Weights of a small image classifier.
Training: 15200 steps, batches of 128, held-out accuracy 100%.
Rows from block 6 of a small image classifier, named by matrix and row number. Rows with one number belong to one neuron. Each number is 500 + 25 x the weight over its row's rms, rounded and kept within 0 to 999. All counts start at 0. Numbers have three digits each.
After each neuron's rows are labels from the 100 images, of 14976, where the neuron reaches its highest value: "strongest on" is what is common among them. Only what is clearly more common there than usual is listed. The data: drawings of small networks of dots and links.
# fc1: MLP up (model.blocks.6.mlp.fc1.weight, 768x256), inputs 64-127
# fc2: MLP down (model.blocks.6.mlp.fc2.weight, 256x768, transposed), outputs 64-127

fc1.634:542477523526540506509538500508503533485524516500502504500488500457530500504500539543559523524500462499500543461511531550525503512500500496487500468526500500484500500487533435500459481482522485
fc2.634:502529496501523487506500519515516519500497500500500500473466542534482492478508489482465473447522475476554500502560500560540500500460489456529500532473500537500479519500496500500475500500525465
strongest on: orange dots

fc1.689:424481524500509503576522540479500502467500494488520500479500500479500500527482466500472509551500512500490469458547508545508464500543553532441500490538439505560500529487500458535439510482500535
fc2.689:563493446443500500503469500500508500500495537548500540542480578532440459482525497503500461491540499500478517530500500548507508534490511500503468459520520466500500538458471469495498500516468528
strongest on: black dots

fc1.688:500492480500500500482465529495456516493536500500509522500500543504474500500500455529500481542500492502477486508513508510431510541441507541509506500467500490520483538500505454473512479523493460
fc2.688:500466500511513538500514470500487525469559512474479525500479527500514500506500504477521500534500442519429449500500500479504528453479462500527500484500470500500465500511531527469511500500500475
strongest on: blue dots

fc1.245:491511510552521470484535539500528558512507493493500500483460529500500465500485490514458491482557466543538508500500483474500481544465462509471500530500516500504568534479500508528459500498500488
fc2.245:500489500542516549500500491472443487502535499506483517468500500500534500470463448477480510500572506525500516528520462471457477501500438519493498500472480474508501500497533551500541431457532515
strongest on: grey dots

fc1.117:485496523511519500534500542465511502448500500472500493480540474500459500458500500487500517500475487553500492500569521533500519530500500478528465490542512458458516545500500500574472521500500515
fc2.117:472500491500487459500528500483500490493500544501513500500480510558500521500497500500462561497500481500500535477500551500500446503465515500501500558526500494505439500468523500509457520500500500
strongest on: purple dots

fc1.453:500500500500500500549500457500515538500500500488500447518500500496500474544500530530448539553500490500472493500500456521544535465500521500570538500510546518478476463500537508595461488444558499
fc2.453:481531509490470522448510465502477500510506500448453500500468535465522518500500493500510500569494470510500511541474540500487552486500494531523500469500456501537500557455500501500500505543521541
strongest on: red dots

fc1.470:500466493478560496500496510543500486496575541500528484500549497477484500515472456500528470525523487503469529460541503500502500500508500445527500548475500500488500531500534465569462500500484497
fc2.470:513455500500493473500519457538480527499440454529499495503518485500540505500500533528499458500403500500552500500461467488500488527466500548498514494500500519500449477500516500500525502476511466
strongest on: brown dots

fc1.139:453468528509516448496490517449500460497519500445500471500524500500500500527524493500470500500467546500500500500500500459500532500516582500500500500530473435500500500536506458500492502546500500
fc2.139:485503500500500467500483500481500466517500500496553514486465484534469485533477500490500503483500486547460534458507546502469500500500508510500500517514500489501423475500521455500501532488507451
strongest on: purple dots; nine dots

fc1.432:485470534554500487532544522488524471477533435500510481474530506529484472456519492515500485524518525524491500536521495529535530500494463569500507500534496500516453500491548509500455487482509503
fc2.432:500474471464500481500500494538500500498570469518500499500498538496447471543500450483500485484502475502500471487500516500514512500501495490517518546495500499523512480500486470507500500532552458
strongest on: pink dots

fc1.527:515518467491571474500483473562500500500495500547500522494500528492493500549484500500559495544516500487461518500505534491503500500500523500486500500437495488500497530516500438494500500490490498
fc2.527:478461461500500512530481446462500527506446458500507493503500478500500500513500526487500474524399484500553500500484500480506528485515492500491550502532500480493507478500518502519538505501516500
strongest on: brown dots

fc1.498:522480500511528481514476526461500500552500500511501500500500500500574500508500476493481533538504483442500509505524459533499493500500558500466500473507503501472524485474500500510544500516500526
fc2.498:483500475529446469500476485537451546530500500500528476524500500527556500500478514509468526521472472499500500496486499483497468503545514475496499447495455431535466433514542478502534500512526500
strongest on: white dots

fc1.151:524500501489582481500500500488494486480524500500474479500532500530500489524500500500550500514500458467500500508496487468474457527506500505500456543500500499484509500533533500525485518512539496
fc2.151:500492484494507479500500463483474500500436442500498461481505470474500487500500553500487437512412505487547531500476507485520528500482500523489527491473482472500499480500559498497500499500500504
strongest on: brown dots

fc1.460:528462499500545477472547500559500499485484500504489469500570450500518494431514525487500500496471477521500501500500458476510500502516500519500474500500508536489511530505500506470468500472500496
fc2.460:500502500496518494500500500499501473539500500518500458491500473500500491500496519479500475495478523500500548492500467453500517500500523480502482487517445412499500464432514500491500481491422512
strongest on: purple dots

fc1.16:515464477479501472478518500489509494440543486474500500500500490513517500486486500513500511500517538460500541500493500500498500460500477550488500500500500524501512497523507445454509506463528511
fc2.16:528529492500488505500500506492500505473501436462462500508468500500514511528533508575469483500452455531500567500535500519494500467496500512481425428500473521498543475531549458500491518503502500
strongest on: red dots

fc1.169:523500500528474485444496523495500496437526463442500452429534538500496500469500552500486538546507469488533497503450529474512500500531528466500468500528500541487500519459471591553500500533519542
fc2.169:500475536518481500573544500475500543522500508500494500537491536493544510500490497503495500493503535481466492492500518506533500504508486472473499500529517485501484476500469500520452491518500510
strongest on: brown dots; nine dots

fc1.201:490500517497500500512482495459459450500500541466549500481486500483510500499491503535536538533511500500500517500482500500502500529527500509479478522511474483500534500500500503520528493491500500
fc2.201:479500500500466499527500535500500476530516500494504477502531531547514505500553504569500444516505496536488508508444500446567500475555476429463482505503500500551514462500469469551500481527488500
strongest on: purple dots

fc1.10:521495510482509493500534492481484500531536484500490480512500540500452500524500490544500509519500504491522501500477465497500525500500500471547515488500541536507445529539560529512500547518500451
fc2.10:488500509471500499467504500500485531546500515500500528519500511476484500486500500487528505500505485506454452498464516500493553500500468497510502473494504516500483514500500488527525500500465490
strongest on: red dots; blue dots

fc1.624:471500524500500477500500500538495500500513470521500528525502536469480554516453513500514524515500497500500446500499509526500542489500478489532500500500514500500485500500523460500500506435530533
fc2.624:507500500475480521500500500500529500496563500472501500479502520500511496497473505503502471523509514484485458528465543503548500469500437489500500478499531539523483500521494509486500460484476481
strongest on: yellow dots

fc1.425:507539488533541493537476507511459519498500502518517463500503482478500585493500500514461500463486500518485513513500510501500539473500500507548500500500500479500487520483523531500530569480524500
fc2.425:500500500497511491500475500500476500504522500503446482495500453526487550500500527501483465543515500508478491518540500500469500437500500537500529489500532477484500447490500548472502538482478500
strongest on: teal dots

fc1.198:526548464478525473500518500500529547501500501500473523526500511524516527500495500505498508484511469525505525500500524500461500511512490430500538500475545519547487469489500470553466500528500457
fc2.198:500500473500473483500500494516500541479454499500500487477507470549500564535538517525496523499529557460526535510486476467484480467500498466470500473528453469500500500516469476485515500500528513
strongest on: white dots

fc1.17:492469500446520509500507518524500529500527490468532518472491468500504500538500502539500578513554500475486463493564500516556500500500475500515538503484527506469538527453556508518449500500551500
fc2.17:467500496511531485500500490522500493442532501443500500500492500483538500437516500500500500482526500503551504493500552512468442502500500455464489500451486470484525553530500513500491442470499531
strongest on: green dots

fc1.55:500500531500501460500488500517560539500500532503509515508473500480500516500500500443552491497490500500486520500533452477500535505494475505521446507500503473500508500543500445517500500516506500
fc2.55:469555462518500500496500449500500535451500500518500500469502492500477485484514497499500507473487501500500500541534500500482471449448513524539500509500492500539500509493481500444504460500522500
strongest on: black dots

fc1.343:506500508500484521548452500531461500500529490500482500500471477500470500466500444478504475497493419500512518500552500500488533448524489482478509477500514533517500500502502469490520531466467481
fc2.343:473491505500525500500502525475595500537527481478500481528496483511500474465499500458500527513500491500500559500510500520457500500488473456496518500499473500508471500492486500500552511485493500
strongest on: teal dots

fc1.176:527487471475454451466523500500500564500496500462478508500525500500478500535504500522500500500500475500500540500556500500500500518500491443476498500536500500500500481504534500500502500554500452
fc2.176:464451468500500492514546538500510500525462532482501502500500500517495500500500500503500503515535531500541500506495548500488500437479506479469500457500512452543456500498499484500520497505476509
strongest on: white dots

fc1.618:500500575486511500527470500457500500506546500462491500500473453500514467533504504500481527500501500480500514475504448454500500500560532529500519535542480500500522480500544484500489496513500475
fc2.618:500500500500396467500523528535500499500529486476500512500479478511533502446550526502500500540502500500500466501480527478500505500500549460513484491515500452537487520526491486515510468565480500
strongest on: red dots

fc1.568:475511500500461502500500500539455482510500466500499533500500500492466536512500476500477555553500500461498467500500500550534545522483486500529500470503500500500535486492549561500467528412545491
fc2.568:477488500466500528505492473445502456497535466500520500510500498479496500500500500531525542493529476500500500551500543498508527500466500513480500467474483541466502500500507492500482500509465500
strongest on: yellow dots

fc1.497:478500552500526509503552500500570473466540500456500474507480529515500480503500500516462490527500500486464455473521521507500500553491479500500487573500477553500501506492491576550500500481448521
fc2.497:515461522523535477453516503552499524536531500500474475488500535477506509533500524506500486543500500471500518500457483512475522509491500500539475500463505562532564500518466536491500500481500470
strongest on: yellow dots

fc1.533:500500500475500500536532523510477522522446500470462500502474515473445512515500519550500500525495500451500500459500446434541500476500467484541511500479500527483500500500500500502500519500518454
fc2.533:495522500465482485492524498491500532492492453447500553500526472513510505508516528500475500555464500502472509481500492513508540500436504500495488447456519514452500500512533518531542518530467521
strongest on: red dots

fc1.628:490500500479547510530518500523500498468544458482516500500500500500505522493488513500500525517479466500533501533478500521500534500527460509523479446501500489465496500485560492507521501500526500
fc2.628:528463516457496496519538500500536464500500477500481524500527515475507500500500500513517497500541500500473500512458549561500563460535419500486485475520519500496500512500497500517492500485425515
strongest on: yellow dots

fc1.740:528456524512515500539500500493500481535546454500499545500500496507505500500500500500500508497467500500489490484508500470532500515538462500548523523525500459520500481477499500500511520494500500
fc2.740:500451500499500472506490519500518486500564453508523508492500536500437478534518440540500513488499486525503469492500531516479479500485468500525500533500500507522470441500500467500529520500534428
strongest on: pink dots

fc1.163:537526522520500457500500549515500525462512500500500487520500533500500500500510479500500456482531445500500518500500500432437480559480474534453495500531504500500515500458539500529488497521446500
fc2.163:500484500545500492517560503481500500500531500501504480474505500494500531519539500499470537458541512490500500525500460500484500491503481500495507497500500541519536500538500538501526422474549500
strongest on: grey dots

fc1.537:487510500500583516475500500554512500544528488504473482498476573453500499512500524477526519509500482500535500482537491482528512520507537500522500504458509545511509525490500526477510498500492448
fc2.537:500502500550521512514500484470510468515546495500500504488500504513437505525513523537510457497436500500500460470500501480458480500548500500530500503500571543500595456487493536494500523500448500
strongest on: teal dots

fc1.500:476500519500527500477453505463500500500532485500510503500453500500500503545470440500476532503500538461519494500493500500486500500521537500479500500500430500502500500500500531508500500500511488
fc2.500:500468511537540473482433552530500483463500499405509500489500500468529503439500477500503496490500485547500489499522494500485500500509477531500552494507532475496523516448483533500482520488470500
strongest on: green dots

fc1.21:500457502457497546467524516534517497483500522473536489478500467499467480534523524500494561500520500470500500500532500492501500533508495516463501526497464508466537545534515454532472547487529472
fc2.21:464500486481500486467494500531500500440500500402502526481512489475500525461509500474505500480528527500533528500536504500495500501493481473500500500500489480488509551479500496505500500467500500
strongest on: green dots

fc1.687:505500500558528460500552537500548530466533431545487500494544456500482535500495524519500476500491509510500494500500500500540530472539500548494482494540493500537500516484535503486522516500510500
fc2.687:500466474500500463514506500500500492500547482500514499541500500500455471525525465533500512491530519517536500516507500500500503489500500512522470536520500500481493455504503440500500500500519439
strongest on: pink dots

fc1.224:500493500492462495481500450520527521523476490504508549518484508500485500500524504500476541440510500523565500505538501517500530476500500465483523500500500566493473500494514500538485500519516500
fc2.224:541506500518507476488490500482500506500500512496500500479512517488491565540479517548511501518554500476528501487461499500447472500500515479450500500475476500500469524500520480526500500500500500
strongest on: white dots

fc1.37:508487522480500500462502503552497517500500509457502500500471472496522517513547505500500500530500500453500461513540521513464500464500499472519500453485492518526596554471500461500506466505497476
fc2.37:523500451506500518500473500541478534444500500426470500500525468500521525433522527503522533500525505502522500500549500474441500500497456500500500465434478500500502529520505524500500500453500500
strongest on: green dots

fc1.227:500500496401468500500475466482500556500498484542483500514500493463485488523564525500500542483512505501500500514500486529498523528514527500535500500472543500500491487473475466525532553500461479
fc2.227:529501518500500500500500500557500536509488541520500454500531451513500533540500500531479533526529561482500509527500481500483440512522529448482526500447498510500487513460500481490500509500500530
strongest on: white dots

fc1.559:500500500500500563524498515502485509512500471439503497510498535500500462467500548491518468520536497467501500500500500545473500501494467485492538491500478487513500500500464534501512438500509499
fc2.559:507498518494500500500500500514531456547483500520486500540494501498503484489455483500528500507518519517500535514530500513545500500486500496467488499500462470500485531546462500500473493486507500
strongest on: teal dots

fc1.364:545482532477527470489532514524461497500498511500500444523466530500500482506500516528500500484500449499514485464500471454555526468500487500568500500468482559490500531492500520508478522482524494
fc2.364:506516500461500491467500528485520555510502461500500485483500500451500500500474500500466489534481466481515460449462457537552563507500491509499502492504500520458490467500522500535500500548474537
strongest on: red dots

fc1.99:500468500466539501523500520527500531515462441518500501500433500507481500553539492523473512484500498503502500504543500484499500521476494552519500502500511542500459500538503500484534455510500449
fc2.99:524557516504511531508500526500500500500514487411497500501516503498498500492500535521500523542463464458485500500506483500544500500452480500477500476454510523446527513517521493500500522500505500
strongest on: red dots

fc1.569:500506481485516495500534512482531500543510500514500518526500500467455500476500461520524456513500500483511481516500478462500500543500514500524444502502474503505520470500537475421486500466499515
fc2.569:511500518500500500500500483502536500475461500500512434466500533491461500483473500496507494524531521500500500490467502500500489509500515479500547500492489510558500545453500490464500500445476521
strongest on: pink dots

fc1.416:589476500486536521571506513476474494516529500474500481500535500500500451543482490491504495504537500480482511526500500448473500500500476499500512534514500500500502563550530500534517484531506500
fc2.416:483500500523490500500508484500484518500500506489467500485508500500555490510436500500481464476431492555500469481500500461500562499479500485506537479500478509498451499500535500479520486480503500
strongest on: brown dots

fc1.677:466518521511474468511446521521494472554522500500500531500496483470523548504483469525487500480495491494478469535505535500500517482501512500488500502469491500469498532477500552525468500460500524
fc2.677:501470500487465500500499500474543511500500500489530500442499500477500521500513500522500473498521535500515496538500511528547500500557479472499523494479498507504550511482510444490500464492500510
strongest on: yellow dots

fc1.365:458500499500515547496461506553508500500500484543496500526480445500479483500475469500465500500500494467505499500495519501537500500531503531448500500541493498533465461518500523447500428431500507
fc2.365:523492510495558500486506542483495500485534481500472525554478487500492528480500483500493501454500500516500501519543529491543500517529496500460429480480500500524467471500550517500500456465497500
strongest on: orange dots

fc1.236:436529500528476500500500493524500514484523500554479503447501468526462505467500508491506500494552501515537491494500500488500498500497500535557485500508500548500434549500500492522500500530546514
fc2.236:478512449527486522525504525521491500425468486553500500487541521566456529470469505500500502487540512500500500500485509487500520500476500486582500496484525517534511513545482500500523500500520500
strongest on: black dots

fc1.45:500556500504500488571550461472477549458494471498500486483504498446500500500500500532468481500452510526461500536561500500500531574495544505524495500500500515470500486539429517444500498501520458
fc2.45:500529502499499498500500500480514476500500543492500533500515498543495511479469500500433500515519500532484500474483500496500500541520482511500498500500489500517438500486500482500523526500465444
strongest on: purple dots

fc1.717:539467519497500521488500500519533500528500466500500500530494500488500513450500506500500545500500507491452505500512500500508462465432529487466500560500500500500523548524546491556500518500500518
fc2.717:500500500481489505499532500527500501460530469500526440494529515476464511480549560500522500500464509500483494508500518520483500500439510520500524542542517500412456447516507554500500500537500466
strongest on: grey dots

fc1.379:434501515468456532487508500500509500538521495529500459508517458487499500526530536510489512455519500539500500530477500500490463506517500500454521500514447506532500500465499522480437500500500495
fc2.379:502500515475484534500500497554478500505515500496500500500500488538500518446514513511441509500500529508488465493500523458505500574544540456500500522505508500526537499527500497495508500500487537
strongest on: grey dots

fc1.221:495500462530540501500500539509486500500503519526461512540483500505501519443500478500531563570500520500476500481439500486442500500497533500521500549468508468518499488500510514473504508500500435
fc2.221:514508500507500538500523477527529505474479530434485500500486500500506548516542500500495518496542522500500494500465538517496483484557500500484500508538500500500493531514451576521515500484500496
strongest on: white dots

fc1.268:500464465511460500528472538500516537500442461474489520500495500538510506500555500471500531500493500476529532500548528516490533532475529454500497455467500500504478440500520500528500529514500502
fc2.268:482522476500500495531523500538484543500436528500486456500505500500500572513530513528458529500529500500479504513500500500495500507549525491469475500514466491523468505500500500485500500528500549
strongest on: white dots

fc1.328:470471505510480509538500500505490500549555496500521481514476473519534526500509488510485502500537475517500490535500530500457498500557542526500500543481500542500492504465519500500498500534487462
fc2.328:511535509500436529500513535509501483547500500482476467530534500538541478457489490500490500520500488460506480463499500463517500537500531430546500499524502493540500510500491500518511516537485530
strongest on: grey dots

fc1.154:513435472496580485534481550500492500476564500500527417462551524533518488542497516469531515507500526469500522457544500542490482500500500509473500525436460478518506500550537462487500525521500523
fc2.154:500463511487515486506488473500470500500383412528473518473501500500559522498500536500475452485414506500521500485500468478487500500481479533504524500520500500500499477462500500489515500470538500
strongest on: brown dots

fc1.758:521517500520527474467516521510507541500500515498457500495461500463507500479500460500488474480509487490487500506475500459500457569447506515458480543500476500500532500484575510529469460504535500
fc2.758:500500500525518551473504466500500492457522488486471489500468488540505500500512500500439502500500470471500516518490519500500471511500500523500460533500500575501500502489500562490500500486500512
strongest on: grey dots

fc1.490:523500503488484500500511521500500479500491472528500500500545509500449500500500500537500483500524471473493457465478479500500500533527575508507500472490500500490476509500500552474500507495563490
fc2.490:500500472500513471467494541510500500489495554514472500458500518481500500500500486500500482500524529506500511501544496512522475528500500514465500447500500500495515505454433510490500450500500492
strongest on: pink dots

fc1.366:565509493498571508500479526458500541489517478527502500503500490510525474539497500483511496529505500500493512500526528470512486497500500506500500500447502500490508500534500455486471521476508483
fc2.366:501462500500500487500500459504499500470417458500479490497520470500577500500477546500500458500408507500568520516519460464526531471473469500500536472483500485462512467510510490506510523511500478
strongest on: brown dots

fc1.59:466484525500478500541500520455471476468500510475505453535508448468500530480500470547500519508497512465508498537524500500559498496500514561500542503536483500508466500465500438468500491453494475
fc2.59:500500500527489500500540500500524491479500498476500507500538500486525500521487500511527493545500521506483450487544500474452518497500445500525500480500524484500460551478464522511483533529518472
strongest on: blue dots

fc1.612:427514528493473500512480500514519523445551472509521480466495501475471500537500510502536500525516530500476519500513466482456500525552539500532520476500492500482500502492533524523539538500485517
fc2.612:494448486549495530500439500548503547500546500517500508495500500523510458500531511531500450483500485490442550526500500452453521479515513500500508504499500514495477534511500500469500522498501512
strongest on: teal dots

fc1.742:460468488536511500500506490447500482504516500500498471467470496511444500580492481476567514525487533500500442500500502500483509516500472500538508512504500551466500476500500500472500524521500500
fc2.742:514526521500535528504531501500500467528577508543500487497458494524500500500452512474503534500477542494509477500500528517478484555500480513530483538462507574513553500500500522500486530532500468
strongest on: yellow dots

fc1.29:507514526483500506517511500507470524500500528500513471500527522469441535500523487567498493500517500523500496479477455500518524473477466500581500481494545541454450528535532500500517500465532500
fc2.29:480500485476495457500515500500500500498519500467461500508500436473503500500500500499519481500500454491464473525472502507502572487535525500500531500500497500500500499504556497500512471488490532
strongest on: red dots

fc1.661:444484500478525500466507500486473495428526511504493500493490500520491535500500513469500507493490506500500470565487444500497484493500506500549459500500482567500464500539523500501527515536513500
fc2.661:500500500500500493482500523523500500476500507566548476473517500518500512486500482482500522475503500500550519489500507454500500519543500465545450516500488521531507499500472500498500476530498499
strongest on: black dots

fc1.438:452457488466516529500500500520532500507504500506543510527446500498460549511509523529516549503531500487468471461524524518500544500471526533511449500500462500500500500500500458501500510505514473
fc2.438:504480500552500507510500537461500550427508511450455474500487483500491507517507500557473498555500500500553500513487435500489492475439478515465500508486500517478517500504484559500458491472529464
strongest on: orange dots

fc1.604:500449500459500500500538523500489487500500533506524518489474495454447506525500533540558520500536513467485488500528500468593510517500521545459514500473488501471434507528466500464504485500513465
fc2.604:491503534500510500492547503435507530500532500459519478457502535482444500498500500511458467536500450474500500500500512556525522500499500492477500509449500500471518500478557500530487529480500500
strongest on: red dots

fc1.541:500535477475519500500515518528522535545544500455500500467524494481460555534526474489500469498444500505500541484561483459470532473500459519472500500486517500497500500541481509494513502500500409
fc2.541:500480500506500510534504555507520481466500500447467465534500485500564500500500536521499500552500485546500526483522478500489500428522484500500528495500500530545514500478500500500500527477500523
strongest on: red dots; white dots

fc1.42:500500483555532531500500489500500469480496545479511471509500479516533500540474524465546543566453532499500472486491500527530529500487500538540500535500528585482507500524525493500500529500515508
fc2.42:540500528500500508437540515500505517483500507523490500464500484495457504499506499495533500500500502500547500544522531478500492494540500491500468513475500563521546440462502500500520500500489500
strongest on: yellow dots

fc1.157:476525503459495490499469500500446491527553484503500537492457500513500548508500496573465557503500500508490483539523500500503485500507464489529500500500525542489500478508537500503508516450500492
fc2.157:472500529437500500511500500502541514473500500489500520485534522500524501482526487497472472500500460496472491537475523521537511478462452524482523500458500510500488539500528494541500452462463500
strongest on: yellow dots

fc1.38:500502516471500500556500500500478506455500538500522528500499500500443500500472500524466525560484500525485476473471539503501512543500533500500484488519457494556528523480500446500500480496514526
fc2.38:498500463551500500500500500493503500475500500550500500522500531499479500452499470490500537479548500479500520545533534494488467528532527526456423500513500459545509500504532500500518500500500500
strongest on: black dots

fc1.369:476529500500500500500529515464500486481500478500460500480479524484432509538467504464500527500484519519500500501500512551482551544516514500500523500470546545475500500498500412500500500486501525
fc2.369:562501500500555534511498500500519456500541516500507471500500511505495473500477500495508520500500548470500500540500494532496498494511500500555500540456506587518532500462444516447485500502509500
strongest on: yellow dots

fc1.58:500500564551500500545500500539500555468515500500505488500447464487477500500477486550500500518523476515500409463472432516500491575500492500500500536500461500500510516509500500499500495431549536
fc2.58:500500481505500500528500513500451500485500527523500500530451500500500516499500500470500511484519522494471522523493520500500500500581505532498410516500451517526446500467512508453506469488519532
strongest on: teal dots

fc1.82:543539457508500479490511517500526482470491500500508463500500477500454500545500500500509536500514500449544461467558558500500507505548497500508476500476471548509522545503525477500500524508500500
fc2.82:500506525500500500455435500532487529451500500500500524456499500499551519458515518551509452500508500500547515479561524493500464512500450500518478491446492480486539487500500500478505480469500457
strongest on: green dots

fc1.182:501493450483474497500493523500500511530488512500494470564457495477542455500534509513500539563472510530504545500525515497500505527505500440523544451500500526500484467495500500530529502500500488
fc2.182:500511489517464491500535500524500568503436500500508500515534468500482576490527508570500544518500555487517517507500523481491483519550509496477479500523476500500488496515500520516471509537500546
strongest on: white dots

fc1.353:474493500525496500555463524535500450500494504500523495501500500525445470533509463479517500512516500500501444464490478528500500507488501495497491521500452470556524548492500447538447498500500513
fc2.353:541500457557500451500502508478504510483508522559449500490498498531467521477531500500500500487534500500519521500506500531512475506477500500490459493526501500500500574485480437512505483500489501
strongest on: black dots

fc1.288:544500516552566500500489505500500475480500477500490461515500548500526500569494475500510500511472542513500518528478500515530500500512546529516485500469504490469512517495523393535500525500520498
fc2.288:497500500500534500520500464466451500490500446523514484500500472475584488497500554513496515525421518484522508500468500476477562500538510488448500500494519490500500484500500503500489525499465461
strongest on: brown dots

fc1.281:544499503500468500481500547500500496500500489498509519500468566475500517489500490540500514480500496436466522494500500510568500502522500500469492500477483534465500517500500522569518502487528486
fc2.281:500515533500493466470500500507497543505561500454502481500496494438503510500500498543500482500463497498500494514500507515535530533512483508500540500523492550439528478475521500530477526494534513
strongest on: red dots

fc1.149:480500479505511563495521542500533463465530483515500500500520513479468490500467500467570537500467548492499453502502500519464524541534500549516540514506517500500550492500486519500500522515538453
fc2.149:515536506500518500500500501509525501530555511547486478500491452528459500523487500513504519497471493500523459532516500500498491500518501516544488545500523549500507450500433479436482545518500458
strongest on: yellow dots

fc1.729:522480472500495463536482487500506491516483500500469534530500500500478500490514551507546537554504474465500500500505493501495500500500542426500514500467444525500504475507475500526501536472518466
fc2.729:488500476500484461486500536476503500478478566484496474500558472513539561544500479500500512555524500477523505556487500536499498500566459569482500519500484509506478482500486500506495531500531507
strongest on: white dots

fc1.89:500526500526523483471500519482555495510496500500538496501500500500500524542500542526529533469562521445526453463500500476500450500500508500498547500474490513500497538498500489500500522528500500
fc2.89:501511509500532500451457536543521465500523500389506539511493467498531500500500486533505500500517512518561500484539508500500445501480500500531550476500534509465517535474500511509474509468505498
strongest on: green dots